config.toml
arch = "tdnn"
model = "multi-label audio tagger"
dataset = "synthesised imitations of 52 everyday sounds, one a clip"
train_examples = 39062
time_shift_ms = 50
n_mels = 40
hop_length = 160
input = "mfcc"
spec_augment = false
win_length = 512
norm = "groupnorm"
activation = "gelu"
weight_standardization = true
depths = [8]
kernel_size = 3
stem = "single"
widths = [256]
num_labels = 68
init = "torch_default"
optimizer = "adamw"
lr = 0.0015
beta1 = 0.85
beta2 = 0.95
eps = 1e-06
ema_decay = 0.999
magnitude_pruning = 0.7
steps = 15200
batch_size = 384
epochs = 149.4
lr_schedule = "wsd"
decay_fraction = 0.4
final_lr_fraction = 0
warmup_steps = 760
weight_decay = 0.09
Rows from block 2 of a small multi-label audio tagger, named by matrix and row number. Each number is 128 + 32 x the weight over its row's rms, rounded and kept within 0 to 255. All counts start at 0. Numbers have three digits each.
After each channel's rows are labels from the 100 clips, of 14848, where the channel reaches its highest value: "strongest on" is what is common among them; "loudest" is the band of the loudest frequency at the time of the peak. Only what is clearly more common there than usual is listed. The data: synthesised imitations of 52 everyday sounds, one a clip. In brackets: how many of the 100.
# conv: width-3 conv, dilation 2 (model.blocks.2.conv.weight, 256x256x3, standardized in use, each kernel summed), inputs 0-127

conv.8:128117079112179066109077071128128025156128128152128088128055190062110128157137128128109112128128116197089128128128141128066101131128052128128097128144195128144128128128112100113128128128128110192113148128158106128112236190128117098104192153119128149133142143128095128175163128158128099128128144152128128160128141128090143080128106171189060150149014128162152165128155179128164154128144
strongest on: household (58); glass breaking (41)
loudest: 4000 to 8000 Hz (38)

conv.146:168128216128128128074090166128128054151114128016158128128128128128128128159099128128128128128164175128086128128043128077029149180128202128128128117183181128044128128128153128128108147128163128128115147128128097094128128128128118096094162128128128128160128062231146055139128069128095076075128134123145104137060027165128128128190024128162128128128128128128128085115142079128128085151094
strongest on: signals (40)
loudest: 1000 to 2000 Hz (50)

conv.6:128128128041067128128128104128117068128128128178106070128071146128095128127101128170128128107128128171154128128128078143128128145128094018128090170128174108128048140150128119069052100158095128159128113142128091128106147152128091128073151112102128040141180090128120152185094082055128148075142073163128144128149128096128141128152082128080128128112145106128150128128113128128128128142128
strongest on: door slam (44); barking (31)
loudest: 500 to 1000 Hz (42)

conv.69:076078028128128218074053128082061128079128104139128128096128108170097128153085128128002177144128128128128128128128054105128128128128128090182134044072108128128104139109128128056171128023110128177128128128164120171110128153128128104161128151194145116061128171128128128182175128030161128128128176140153128129128128165128128128118149147128117153128128128128128128128149139094111128112128
strongest on: household (46); water drop (27)
loudest: 1000 to 2000 Hz (31)

conv.172:128138049128128128128128169097128162128128150096109128108150128128128128088128155128128212128128128142174128128168185128146128128128128128128128083128128128190128128128128128102139175128086167172128242138201242128155146128128208167128128162128113189110126128151128154082120128128099128200128180067146128146128138174169128128187179147187179112221128128128128175128128146120128170175128
strongest on: machines and effects (77); explosion (25); hammering (25)
loudest: 1000 to 2000 Hz (49)

conv.28:148210139114128128102144168157128099108149136128099128107128145128128128098141128128123106128169189191128191000169108128112128145177128128128128128128090183154111128158128128128128094090146091146128165107147128179128154112098115128077100094067169143134128112086168168113114102142116161128049128107083195153128122108154143157196128181106128145102159128151255148128145128159128180128098
strongest on: household (88); ball bouncing (73)
loudest: 250 to 500 Hz (29)

conv.215:128128128128128079128113128128128128144128128140150084060128128128128128128164149128128128172042128128198128128128128150182128128123048145128128089128128152128128128128185180173128069128137107128193153168149128203077020128063128050128128071128081128128167128128128128128128064181128106128169128128192128128177139105128128068114104128136140120182127128128128128128128201128110128097128
strongest on: machines and effects (45); laser zap (29)
loudest: 250 to 500 Hz (44); 1000 to 2000 Hz (29)

conv.147:128128128143128065128128128128152128128128073128128128147128128128142128128043128191128128128141161100201177128115119128128128128128128128018128128128103128128111128128141111128128128109128128128128128061128117128089128116128128128110140118149128066114153015128128128128128099128128128062128102175128128116143128128128128128008075113078155128068128115128106136105128128178115020099128
strongest on: signals (68); car horn (39)
loudest: 1000 to 2000 Hz (47); 500 to 1000 Hz (36)

conv.103:128123128128128128128159128135024036098128091156051105149074104112128128099099128128121128128171128085128076050128100146142128128146211128091124128128058128208066128128128165149128128128095128139128172110128140128206144128145223064128128128128128146128128168144128128128143128212176141098128174125128120144133154222128128128128128128156104128159128113084137091153128172128128061128149
strongest on: door slam (39); household (39)
loudest: 1000 to 2000 Hz (27)

conv.119:128125115128128065066128128106128128120128098128128143128145128128128141154094128091105104128128080078128128156152128132128128108128160041128123128128128118128102128128128137128086120110128112124113128112109083163073153128128128113128082121148160128038128128128128099142183044123061057069128117146121128093101199080128128169015103115153128170096099128128128104153128116128128128050190
strongest on: door slam (35); barking (28)
loudest: 500 to 1000 Hz (35)

conv.254:128128146149128110128128097075128179187094099128075168128128128128128033128128128128170128141128128128044128136134128128094128128128153092128103128152171128187128166128128172128128128106128128128128128128147128128108105128128033173174128154128255128172150101184128088128147156017137142128128128128128160175095147128208099168154128128111128128128128111189106116075161128128158128152135
strongest on: signals (81); siren (58)
loudest: 1000 to 2000 Hz (83)

conv.144:172128128045154128120106128128082128211128128144128128156102128128128128128094077111152120154128128128041085128085128143128128115173128201120141115128128128071128128128128185111128128128166145179128201138155128128057077144107128128147128116128154128128128128128128151128149154154128128128128109128128128128080085142134058219197128128137106128203110128075059091128128165066132116112128
strongest on: signals (48); beeping (43)
loudest: 500 to 1000 Hz (43); 1000 to 2000 Hz (30)

conv.68:119141128181186128128128189128172122128067128138128128128128128119105139128128128128128079148163151128128100103179128128105128101098128145103091128128128128186128209128131073097128128136128153150156178096128128128102128128118128128173039128128096148128120159123128059128153128037087128128128128157178097038133185096128128139128128123166137171074128128157140187128128128047000164213155
strongest on: machines and effects (61); hammering (50)
loudest: 1000 to 2000 Hz (32)